A small audio captioner, trained from scratch.
Model: 8.91M parameters, log mel input, encoder arch shufflenet_v2, encoder depths [2, 2, 6, 2], encoder widths [128, 224, 384, 672], decoder layers 7.
Data: trained on synthesised imitations of 52 everyday sounds, one a clip, 39062 training examples, 42.6 epochs.
Rows from block 5 of the audio encoder of a small audio captioner, named by matrix and row number. Rows with one number belong to one channel. Each number is 500 + 25 x the weight over its row's rms, rounded and kept within 0 to 999. All counts start at 0. Numbers have three digits each.
After each channel's rows are labels from the 100 clips, of 14848, where the channel reaches its highest value: "peak in band" is the frequency band that holds the peak; "strongest on" is what is common among them. Only what is clearly more common there than usual is listed. The data: synthesised imitations of 52 everyday sounds, one a clip.
# p10: first pointwise conv (encoder.blocks.5.p1.0.weight, 192x192x1x1), inputs 96-191
# p20: second pointwise conv (encoder.blocks.5.p2.0.weight, 192x192x1x1, transposed), outputs 96-191

p10.121:543479502495502506502543519531523514467534493493547492494486530484491468490488523469547511549521520495522500476455516526499501446573523486457503488490516506472493519463539493522523504501523542504534520482495502571507497503538520505508522502502501464507487513517509484478493492509472521527
p20.121:487488461434533504473490508568455535508499485479495500517483498511462496491480480496459481502484510502491541505487513501473514485484492453512450525505521504497505518507554482486512560480516500499474465525443527507523528468478515472440463517501490518481500498490475540505478502511493473508
peak in band: 500 to 1000 Hz
strongest on: signals; siren

p10.176:498477513445560454529521478489497548476542437480493496500487516500482486495518500510534487496501497471473501511503426506474454527511512479497541498493500493513484500543536476513475485483490533477461491425461477483491480526484507501512497543466508517463516489501474504482496500527515477539
p20.176:489517498468529527523484457562480490489510461456491496494554492490522500473517526511458534511512484472475504510486503505494484502505479506515497452535511494495537504507485532510522531472491502463527499526502528513526489493498474441545495544496501495533519520501538477495451506480460526511
peak in band: 250 to 500 Hz
strongest on: reverberation; text has "room"; text has "reverberant"; group: household

p10.87:553504499452511508485502521506496496525502573498561489476499471477482492536505505511427487482501501537484508535498524495447496473492503496532494526483480482483534503556497548459496457511541503456521521494513512484491532524513494479507506496529535513550488447492555521525485505518493499504
p20.87:523539531502486533519530531510472496499513501514531556527499510481474496495501503557519470545478513543484504501514490475523477541521475467473497513472484518511489504490500530539498492503500543523484523479493517503482454494521532524506496490504521488515523522490452523493504569478512536513
peak in band: 4000 to 8000 Hz
strongest on: white noise; clipping; text has "clipped"

p10.163:491492503460498487510495494486499460490518480497469503523487461528515519497509517470461463522515484512553522517495527505583516500491463512457533503500438489470502458522485442528463478439517508479505464459510492502563518459489478485491489470503516480454474507483483509510531499503474486556
p20.163:513474523492539496518476501513504485490503508479515447497489543502522458495478494500490511515510511484509502492516431539447506525491428469503516488532491484508506491500491498498472494534538519526512496486484467493492530516471479460546494493536491522485503531471515463483470500463500470477
peak in band: 4000 to 8000 Hz
strongest on: white noise; clipping

p10.27:496455455520519453488527478466534515508479524489507491509502483493516472518510491537519491461497461528516492526506515495495495512497501482516516491508499484477484453513503488542484520469424485537518509519552512518500463488483492513503485476489505536554476462520504488465471470501450527473
p20.27:511475551471505481485474499499481561514449519489489507512487523534469563507548495490517493500547486487513469539527515518471523473475501511536496526506474486461459465512506529545468478503510495436524468492506484493487527496495514534467502546446499506473489521529525520490504459483508487501
peak in band: 0 to 250 Hz
strongest on: reverberation; text has "reverberant"; clipping; text has "clipped"

p10.149:502475499476491545474513479508541452509491516513462490499496502538562510513494499470554497485477505555463486529535536540491537490499522438511476525513469482513502491493518483475495526495469545537475486545481480463495538519534511517525519463492509537512546501503520501510517506512486495481
p20.149:507494488522520546478496483501506503471537485518507511534507527506496474497502485497495459535514460516526526505492518501470504498469519501482496519466462500520475514538481474501506517533540476447446484437499487474504495502508502499494529502454449516498505502521522455531540492426537483482
peak in band: 250 to 500 Hz
strongest on: clipping; text has "clipped"

p10.158:505483448484483467521501526530479522486502479468473504475496466539488484477486532460518475524504434460483510530493527452532460475508535491479483511468455491565490537524473488498522491457488482482495510484518483463478471504530502497516459463518437469510492483462516503468492510477487487493
p20.158:530461478524502538483506465505544445459481456520505479458495503524512528508460527485521474527494536478487455503499458535509525455511524490475468492449512522461497467469506474480492523471485539571480499514511485489476522469472457506484455506529505479462541514511504502484494514477529504525
peak in band: 0 to 250 Hz
strongest on: clipping; text has "clipped"

p10.54:528528493492468509486507508525499484517523454500518474516471547482532486475473526492507502474472520490528528475492510479491493496519515527487446541450503465481477522511528511492472516479511459485539477497550503543489476522516521570481519492511515500501494510506520519503529527505488476560
p20.54:524499540498514484489520484521490488486492499493544541511533507480500504415493513512563466484496523499535527532523537491457497489537498496492507545507518442509486503504500482517492485512532525516548482498492532501448493521535505471495529493496526493533509506559497473501465538505508557505
peak in band: 250 to 500 Hz; 500 to 1000 Hz
strongest on: signals; siren

p10.90:504485488451506510494530529525525508495483524516546504493508504500491544546539469487498480517486507489468503493509508500538506505561515480464533488547513517544531494479464497524478492519482529521485456472504499493542508494487463534520525493516471563498518483499470440493529537523478448510
p20.90:528491481502484505501496516535552517474464514492480527533507530485460507499538520535453510481506542512470496468499526487523455500501483492486499492497451504536496518509509507473520487531528528469500470492476532530513503503531481481497518526505506490496473498509508466477508486530564475515
peak in band: 4000 to 8000 Hz
strongest on: white noise; clipping; text has "clipped"

p10.183:511497498505504517536505476488480504528470534523488488474529487496478491505475470495511495532526503513517514477479506525514470465475490470512544461478491467475487541492499500524505533465497574505504503459500477477491516479477508459533491503487492526515494494497460526490477458480447486534
p20.183:484524525523527503496485494522475501506506467499498518531567508526544499485514540515504525495527497483482528503500527506541484480515528494489483458531470479495514500511522501514483490524524488488517487496509512490528489471499509462505499466519518516508486523511525490493467521500534495500
peak in band: 250 to 500 Hz
strongest on: white noise; clipping; text has "clipped"

p10.24:529466478497536474513459441502491527530497498530492474533516516496532506512488496518481485473501528508529529482542479483533495478539508488497550529534503524508483487548516526526504506503504529504511461487480456537481497475529517493461470515522445505526554502528510470487492517534486481473
p20.24:499518517483526491500510483518486462508514512490496476531524494544493515500475508494483516487498488527530484480476535566508495482525505510479473502534509535546505524528505476476509471497480546475517542506459488482475479481528476457476524494491469511501510493541493511498518499528504537526
peak in band: 0 to 250 Hz
strongest on: reverberation; text has "reverberant"; clipping; text has "clipped"

p10.59:546507498496463520479525495548493532503488571515501496457503469517473507509491492514483481479467506461494525540496519471489519493486503558484504522498493469476485463487503506521498472553506521477535468504506503511490472502507513510467496512550490485500518489504495495503501531497484523519
p20.59:512491543542460502475521509592519481474501514482537447493546449507484502493520539501553540496484497513502505497474476501496481507499468500512519500488461502571474480468528513486507515509508455503495527499520518519543523492484498504521499520467508492540490529523462515474464473516507535476
peak in band: 250 to 500 Hz
strongest on: clipping; text has "clipped"

p10.38:474451439513501499519461535527489450459525487550537525493497521525490536474436528493485489516480514477521527491511498448495470506479459467484516509468493516543520488472476500521511542477484450497489494510524490478499473477505487530468477517546493464539488492474487540493501517475508511499
p20.38:477492524468486494485473477517529510510505473483560508514460509503475479521470472478494527510513470488528501499523499477528581495527507470495479478465528463491512501511488508478556547506480502488502466449522544513541497517546508504479530483506454459515508531460519522506500449525487504537
peak in band: 250 to 500 Hz
strongest on: laser zap

p10.62:511539546505536520522461521494527499519491497473503509509464492503546522496538539544545490500465555483520478501499485516501534498505475509494496519446493543497501508480509514480488508508527468539442471488503453485478458498507528537495483507458506503555480514518509468488477488493504517515
p20.62:550483513498506550530482499553499490515492489466463563446522521507535504507468518464499525518473512436523502470452512471506510514520478476501441495481539552516523502510472532491509491507472483498551531489479465462465509503487523517497503495481478505461483523501524465489507462534481474500
peak in band: 1000 to 2000 Hz
strongest on: signals; siren

p10.1:560494492474550504480465474499505457476477494495486518486482529491481503536512482470491490462482521502497488502521522530531495526494470550532533547538552575500461513480477478502468494495468474468483522499494496531529522506536501520483486505515507496457522468536511493463505519492479481466
p20.1:492467491498473524519543469455478513515485459507478455498528483539544503454490513512479530471456502503498480495501480464450490513490458499458454517497475508519537524488507496465434510480520468524499473534522463428552513483504519510487486522500511485500486461500503486498529508520505547515
peak in band: 0 to 250 Hz
strongest on: clipping; text has "clipped"; mains hum

p10.52:515495514493472502488498520484540531471473530437471509518492501472483524527504541526516509521487472512492487498529495477522496536524500489460524458544532507517545497489494478494497512497525474537474517555491550438477504513519559510516511489486551495509470528537525498441501497520507483451
p20.52:525460476496475514474489482474463500468508468522516487533560535468502514488500502462520500482520458491449481517466507508475508496492503518478522549510466469518471515479485510505503494486475486478490495439485500508504497506469500475495476494524511502519487490519508516526522502475473475533
peak in band: 4000 to 8000 Hz
strongest on: white noise; clipping; text has "clipped"

p10.5:538497518517504497549499474463530529533474502499504511483471500457499517520487507473478509470517521478508496503470480472496512522489457485492481487441486534573480506494477517522532538504505507462491478488514516516482523517460465522496511495519482479519502454517496462464483515494518452494
p20.5:511503489459488538520508525480515495530436469500516487477488520552511516536513497443565497497500541506473479505488528498508526515493519462498484502471538523476519484514508465485510472496494474499500538506482516500522477509494529487500520492501502501481443554512493477459512525485512525520
peak in band: 1000 to 2000 Hz
strongest on: signals; siren

p10.185:503545497502498491474485461501492503537534497542493468460484457482493526501519591495529521508500470462560544484489509535502488519559506506510539475487515476530502487470481480512523466487554510471506508508499516517521487460512484551487481503492480501476509452481494528464491534503512517584
p20.185:514529518433526491483493529502529515507494493485536529461494488517477480466485527483523475485522508464517495475470501499488488530510503528506487566468477473530497512459491496493532494481513478520502515503526519523492473500497498505501538476497468495493481517559466470490516457502512517469
peak in band: 250 to 500 Hz
strongest on: mains hum; group: signals

p10.144:457507530565508488502478530484484510520497497519472553477517480481483474470507498465472516514489493474508496510540493531511512491490516481484473519487501461534495480520566516449467539482475481479534474485533493511546491501483494544512527497518510473486485458511535514518526501543546536493
p20.144:490483484482490521474495518465553528471497502474540479507494473464435533488460546539484537503511491487503500492524524517492494511548486478486525496523516504519477487509501486511509468420509516522477534514492502575467481488472498541503507483459520499533461489527529487543538485507469508505
peak in band: 4000 to 8000 Hz
strongest on: coin spinning

p10.169:506475522515434490482446482510520507543511499466530497521519470486474516482510503544500503501514488503498532466533538483520500507486499484475482505516511480531563475497491484497502479530529458530490501486479508512492521492542582457475500517480489556518520509545509435491501475517482475490
p20.169:503472507488508497457552526501534451487469478460501454502509466532481508537484520516552514476501473488513489487489473504550484453543510525481480470489474463501464542469538497486497530534501507551493486512498545495494479504499539525457485486481479501492463493502491505455503516487453539531
peak in band: 0 to 250 Hz
strongest on: clipping; text has "clipped"; reverberation; text has "reverberant"

p10.154:504481479516514538515462470445510476518478474531502495527511509480496487556464500470473485563465503496461461468489482501512491520490487497542498459504537491473486500493545467503499495501516505461498485512497488477523497460474508504526454498471483515525471507517491484517495497500491479508
p20.154:501481505480509536499451534457474495524476497462486478499457523497471481536486494513503538517505524551526500490469502530499487502495500486503512483479485505477482500473497541528494499454478510533494515536482484549501552503513546507494509472477524524477526478524509506493518510448508456530
peak in band: 4000 to 8000 Hz; 0 to 250 Hz
strongest on: white noise; clipping

p10.40:508486438505531502524482471482475550529497474506514506562516490519464506480508469470509500535513559477523472501479517494502472483485512502534536469494466528480470521536496540501507481514493479484508488523505465520524457461500449496485464484493495484487502521496488486494541452492476459495
p20.40:481478554482555548485501511494524514496492504447476514504511496517448494520484494495491488491474518452523511510490503463488460493523521522492456511502514510553482522516524528471507547503513521476451496514524497573511493502533489530513478547488482475516449526503523535454477495530523509490
peak in band: 0 to 250 Hz
strongest on: clipping; text has "clipped"

p10.12:495491477503479481458483481492471473478498491516457484530494542516467530513458462483487508466464507511539509519500527456470486515504489494520510472507529485459521479511526481496520492507486537480452515519519504466481438496486509543488483506529511493502485493542473498488444516474518521482
p20.12:470495467483508495515500516497518514472473471478498488475477505512484479513482531492468450536467500488511518512516476447503491486523475515478489480485466508508550501515504502481474494493508484510469465513501545505459528487443511495481495529527496491466455548490469478503506463484539534493
peak in band: 4000 to 8000 Hz
strongest on: clock ticking

p10.162:480477525490500509508504492467492502484564496457518508470509477463478433512545512511462519493516517555498521521514512504476485520482480466528507519487471515513510494507474521482539483512500505483482509462472471505504449505511495482498564504465478501456517514476461438496484506556484527475
p20.162:513504541486474484500511493467493488527521481536505492502502540547505505479532501482440504510463498509488522503476509521485507523557481555476496508499526520540487522458550493479487478497476550517504507530512478483507484540584495485460533515538525499501493543493500538483495516471494496507
peak in band: 250 to 500 Hz
strongest on: household

p10.22:497543519491480490478516514511578515512479469458544470492524496507496488535505519466479498515470512482527523498470465500509475522504512492502486497485517544492539502521481491470487489484506512481528495540490464489556505506459541500497475476470512477471520502484465493531479489478486544492
p20.22:449466478524503532549508524505486453457474490510506502540520510499521510505506509434468494537516470478501518493573493481512468517510501527517507536505496468547505477505513499524506485517517503475502532496492494517503483489486483455539496536450470515511523500458483507496482495510475545468
peak in band: 0 to 250 Hz
strongest on: clipping; text has "clipped"

p10.119:504543532519490542507504508505492499496492547500461484464509529505501485528538504524527473523469485478501527504485469503467532534502454503478480505463526494544499502508507475466531473485486476463503484530444489469531509478489482453503485475520488459502468503513470518508522509519482502488
p20.119:494488561523530535462487532486498534523427494506468512511509496478497513509549491542521491499509471548485509514504511487539483524469514492534531509550465544483494486500445460462472527505535503501551480506540484473491470533483472470556477513545438525500537524513505489488526532473509470499
peak in band: 1000 to 2000 Hz
strongest on: animals; mains hum

p10.89:541469478463556527525516485467518489552473514518472510498475538465487548494480505517502503472458503494527492474496462507498465507486475501474506525496517536508488508543515546530490500495500436454498485510509440474496510528489510501510483522487524453499504470486465520514502479521485491523
p20.89:518506500498478501471489482501513477492490498501470518469545470490533487512481442452491481506502575485509471482528496450517453519430519496529471533530489485502488529531487499400446520495507517516477515481522524482504477559485498507479518504495509488511545507496546525501503492500506476492
peak in band: 4000 to 8000 Hz
strongest on: clipping; text has "clipped"; white noise

p10.103:477525511506472535494527480482482502488497507501534470471529520538522449542529525510512504519499518515475526468497546519484554485491480472512447532467521487501502519482497455449480497509497539493454533496518542499527482520506436521444474443518496483516489524464513496503485492512478505520
p20.103:514482542532504473510514483494449487500536483488473499520509524521536486458496466483518523542506478458534543456521522479549480489502497518499467480523497509508492478475464464490512528484483527526482517486495451471506479473497494493520478545519478493512503514477457497506542485444513509500
peak in band: 1000 to 2000 Hz
strongest on: bird chirping

p10.186:514461524471501483478532515503490475503484503501478476465513503462495466508492528507482489491511527495514573518510476468452497516496509520526459512499550543518495488531499497544516454483498501519488508493495542543555445519493538515484484477474462501477503515460455488490488507497519494483
p20.186:489495522534507502489481504502473503514477538500492517494535460508474516496494473491470534485491473521490542462504520492475528499454514526495499515520487514485517497507492520495479546506508493493512504500492481504505530485521507492538484541502490501517523518504536475475506525518527520583
peak in band: 0 to 250 Hz
strongest on: mains hum

p10.139:446502533459485475496488472529487496526569531530564529513467499505527489528488460467511465542528466523533494527462462488528480495485476470470522503478500514489491514504478506486470505510477457478501517480467453504500501469560455453454480494499506492515500469538479528476487494529519484463
p20.139:489507490512524539470487512547515482517530523492499470501474508526559505474469497474483498473486480506515537508500511475537476533537479512525488471504486485505515508482525501484539496484513507505472509494480492493512507492507539509483487500497513507475509488484483469545485537504426547507
peak in band: 0 to 250 Hz
strongest on: laser zap

p10.61:502515518513521495501536516493479498485508457508533516494481565479473497513535463492482508526485491525462466512496546515539491484457458468493494538490491485486496516493457489479543491524498498490458573520543540494471494497483471509482524482542480476505505478478516503488530497468507491484
p20.61:516461534466504495513494527533482540486508528510510500481474501475487502471429496492469537507503495540489499493529512486507526534471507517452550489503523521458505494522486526505506452480482522515469503468489490469459501488485557507496461528566507479483467534511507507511481525482528479517
peak in band: 1000 to 2000 Hz
strongest on: signals

p10.28:494524502503547498506486483497520554511447494510495520519471487499472497556514471509458504501496498467505532501496514451482521516514525518489494497480483561520519546515442501491527499483503519443489489494488522507514514512520495497529491486493456487456517521509542493511510498474496517500
p20.28:502544464489486541497458525482493511480491506486530516532534545518474491497521517495505478521520501497453518508513523490513511502483505528489495505519539481549513533504511480514528502506541512546488498459541505539487524513490509507508519506484505494562488475461518492476509481561502502515
peak in band: 500 to 1000 Hz
strongest on: animals; signals

p10.168:462506486482470476494488505504523502461504544502498504490501481497485473546485509489533479540548503543509483514548462515580500509460505496579505477488517488465514477494481521465539542509488526494523520522483513463492488518483505521444500496519502509491460483558503558521525462508497517500
p20.168:493484487490515453532456507520485530475485473502492501496492529472427510511466455502497510522512549490516494479507462549501502520496516497494484507480465480468498513490491481490512487467467489495525489534504474477491505463510514519500532481506504533482469575510471528513525521510552549492
peak in band: 1000 to 2000 Hz
strongest on: water drop

p10.44:480449497488503517544508566495506466513484525510518507487495480502494537510482545570483517432512497476487533528464501493482501489506517484541490539476506464488466495479538513498489518448488521462510501508479528535491490492487531507530482516511493498530471542473460476493467491546483514504
p20.44:464518487527519485479496481547499527475509499460480485474486478511535545484516475481512521486543524509517545527487498495491521553528491500476482508487522501478511533517453499503488508514499494483499488470492552512508486472530502536536510522487501552465493519533501530494499509445466494491
peak in band: 1000 to 2000 Hz
strongest on: signals; siren

p10.70:492468489513477482507504530528499472504524490476498511511501538517509495468480490517473489492498481469457497494481524534568489476499494529494524501500508501550502521525440507433532509446476462523491513496521477507554499517523455489486506464480538484492469532518488488474461497503503481472
p20.70:473489496510517482509506504460519498459481470512488487461500497491471451508524502458480542531539562479491516471498452516492492479494485490514466503501472524524468511492467483471518515509503530499455504514509443481530532482488468502529524500535479479496518523498505530502515545481526493510
peak in band: 1000 to 2000 Hz
strongest on: signals; siren

p10.130:535519497550435514487493544469507495548507494472484504496501495452506528531476526522523494492488545504523494510478513492477540556474471543540469504531502523491528499481466472526488539481532486466478462508514470488525489506498522438517533511509525513503493496518524497537495490507544535489
p20.130:541486513485522510504494481485473464451497506477523514531532544481479477467479432477495472492511534484474485477531456452496490487513476486495526518473515534482451536481485451477526517540526468485509546474474472475491515487495473500502500486476497530488467478501484508509497489472476521515
peak in band: 500 to 1000 Hz
strongest on: signals

p10.170:491507527497520510459495486504448494517483494510503484510518575519470525439529513524439455518466518477478490508469482468501530464505498498470491503504476486484482528489492522452508517470517471492490485470535559509484475468502480489527479559537504489502514480545489501492494521519466427524
p20.170:483488491514497553485521549517509505514496503505478529476477505483552496480511483514512483473513471434481516547457504504501502506523496542488579504480496519522481488481503496496490482479522463502452488504491483503519534503493521495506483509491487546486483462500455504445502505504485509496
peak in band: 4000 to 8000 Hz
strongest on: bird chirping

p10.177:515506492492496502499490511559482492490450535497477502491472477512510481543487506440508488513487483523511505515492512482495482455528524509489483529467503497491545482467567464482507475505491508462529474474505518484503522471513516465467553476516499513497517477459467470487464556474493493531
p20.177:490462491504510490466519551479471495501496487496482520472449511507497488515521440495485488490527496473542444470471515514462481484503495508515510511515503471481484528463464495479534533519505527472485515504494492517489520476478526500504455523497482509451509510492473452498505475479484520501
peak in band: 0 to 250 Hz
strongest on: mains hum; clipping; text has "clipped"

p10.69:509493532489489491545527462499489490497466487493491531520492489515546492496491547453533496555491511497553497511526482493496526484527511521519491523479531465507509509489512471510477498472487482494473475475482517529529454430520462462502490466456502463528514496503493540481495526494486485508
p20.69:521533523480528493526445525460506520525480550465504523491472543504452474482533524503516519514481531503480490454515505485515461473503476508534485529494549528519524502494491537460489493524469489501499522492511490485543487488485496465499532515497435493516477503440506506527483514531532504481
peak in band: 0 to 250 Hz
strongest on: laser zap

p10.188:573513496509519531509541464488494509492466473485503495475521480522509522487495462496500493464456512484482503546471527509463487451507479503502542518508522483481492479512503508514451474484496439509493474500497486515485440494509507532478491506485463471489510494474434476502482489510542456520
p20.188:457465525481502510442477509483535509461492530531488546511536495473467502499507500497511534533477514477502514494520486519500501449527518495504514505497468491504548543521524419503523473533515540488517536466505535521493503463489519527490513492520539502485503489508472488520475482507536468525
peak in band: 0 to 250 Hz
strongest on: clipping; text has "clipped"; mains hum

p10.155:502471583503535519464501478481507510532511489492489433496469482467549502455527464520483501470480447516483505494556489500481458493490490506480512524503493466475501499486547517529465438517537502556487500486485522505492507510550476490510513523511513533446497502509481507507545505515482464481
p20.155:480523506524555508486509470469491466499465517543461470531510493542465505496504524502488501533506477509503514508478482497491498503473487503512518471530494513460491463453498441505504544486476570509484490516449440475494511506549492495500490510548491492468476505478527481519484526507517527474
peak in band: 4000 to 8000 Hz
strongest on: clipping; text has "clipped"

p10.117:512510496513528535556504478456531520516562478517488473494488506509504493496501506448475481504534514512484560512474481512504467502506542475543502489495478486516472476521477481520574479484541496488505532492493422467491534481533467544514495520507502539488509504504500547480536512511514522522
p20.117:508464506526505524463533493526475449465464471506509538515465484475507513464501503538504500475499493495501507526472530493505533517522504547484495511481525487504493477484487498469522522508513512536506540488532509487482527512528505519513522550498517435496554480485530488517553470508472515485
peak in band: 250 to 500 Hz
strongest on: clipping; text has "clipped"

p10.7:465530491533478502523572524543481502483550474504500493483494472525471534519519495492519505476466472493530576515506508477530511472509510485522508541494484483517507459524532473512514485499538457508510485503514516526517507478480560484556490461530457511498485471450488511516486475478489486457
p20.7:507441489455457484523486500505496505475510498501478507518518485494516451499491497469532480466497506470455462492515502502530465440518480484470474502512546479503487476490504517483553469521537512482504453498510524498477490508507482425480505525490448509484522493484490556523461495503512502461
peak in band: 1000 to 2000 Hz
strongest on: signals

p10.123:518522551526512481480492527528516555507476522428497473470496486510493522551509503468545503502488502480529487509525502489513510473520551513532540517436483482508527518533530513501500524530523493526521485487553492505539493534486489501479508524536500542491500486494504522482480485497503577469
p20.123:548526505527526508493487529501478499565529510503479541477495469487507526428513465461522490473505508510537517467514468517541512529480504475459481524494475534513505504501496468499518497513500502521547506492470505461504488469490478527510530514518436472518502496484513476495472518504496539513
peak in band: 1000 to 2000 Hz
strongest on: signals

p10.182:483546517538502499505481489534467495510517467486462534460496546508470504499541543517485550499472499504534565475521511481492526534486472501514517528500511486450480470447574484500455473523505512477517497496475523509486504489488504546463483517513502530493497568515494511563503504492473499549
p20.182:456533495507482512544494498500510488532516487474507503495482517526491490502497527567529527478532495473484509446541432481516454526514478483604515504520497515500488485492586453486491482519483501510539490432481517486513510503491495509504498491490481502535509487490471506531503527500515504491
peak in band: 0 to 250 Hz
strongest on: mains hum

p10.135:528485459495470488491518505534539515505539487498531529508466546473499454513501532499540516534501469475467510466463500505480478529477535507459494462521495475526512488509501497513549455531455536481473492517496512511468509514518518510529490490498451489520507455510490497509492507499523525476
p20.135:480507501498536486470532505486449467510447508518478520513482542504537497471477525509501533493514533517442484539475492504513459515507512489489482518513485508478482528481533523505513509506508523495447536483503534507513466497504505516484536493508477533553512540486520526419503510509528495465
peak in band: 0 to 250 Hz
strongest on: clipping; text has "clipped"; mains hum

p10.96:559485486473484496552492483543477476525513480483494480494488485534500485564473473573485520487515481472486504517496475488471482500496490506484491479498507502461538492507503560526526494502463516507493482471473494493500521477512505524512478480485501533528481487524465482492527483547483499440
p20.96:522523524484503527459508516465505483555497545498471493471504483504491496533466542467502499496527491537529463445504495477492494440501490520475517468484478493474504466545512486488467487466487510517433494483510482507489495513469499505468441513481523509503473531466484458471500495474486490516
peak in band: 0 to 250 Hz
strongest on: clipping; text has "clipped"; mains hum

p10.37:524493475501489520475518432536528512508483475546519538532483509480563534514496508527531518474498493498481519471507555461497487488554524493496514495494477494502586507490467486508539496482465467436499500463495521499505470448542521483500524507540488506458451511490519515510495490523526505486
p20.37:528500471539460473499482478495485534495461463525463490516519538502484502463480523488474497518483499529532519504508508518521485483505504537479500469511480511484479529532507523498504498493545515515507547493501491518524463508523504510462429489496502471507526492515501491493520455477481484494
peak in band: 0 to 250 Hz
strongest on: clipping; text has "clipped"; mains hum

p10.106:528469497492505502498500513477489493485494512516460484498462482453493488543499525485476498534481525506483518480481498519508491493545488475522563503496536491498499514484486503511487502456498504470512486473514490549497473506458486506479501472480460462514476536533464488500471467484495513540
p20.106:482500499520495539467464486519481519552466524461486555538463470492463477487485513528526465519476478557494506495506475494510496533508490505486565555515506520473468514485496528498515477529520493511505506501515480500554518479503551532507511508472461500488525522496528491471526486525486484508
peak in band: 4000 to 8000 Hz
strongest on: white noise; clipping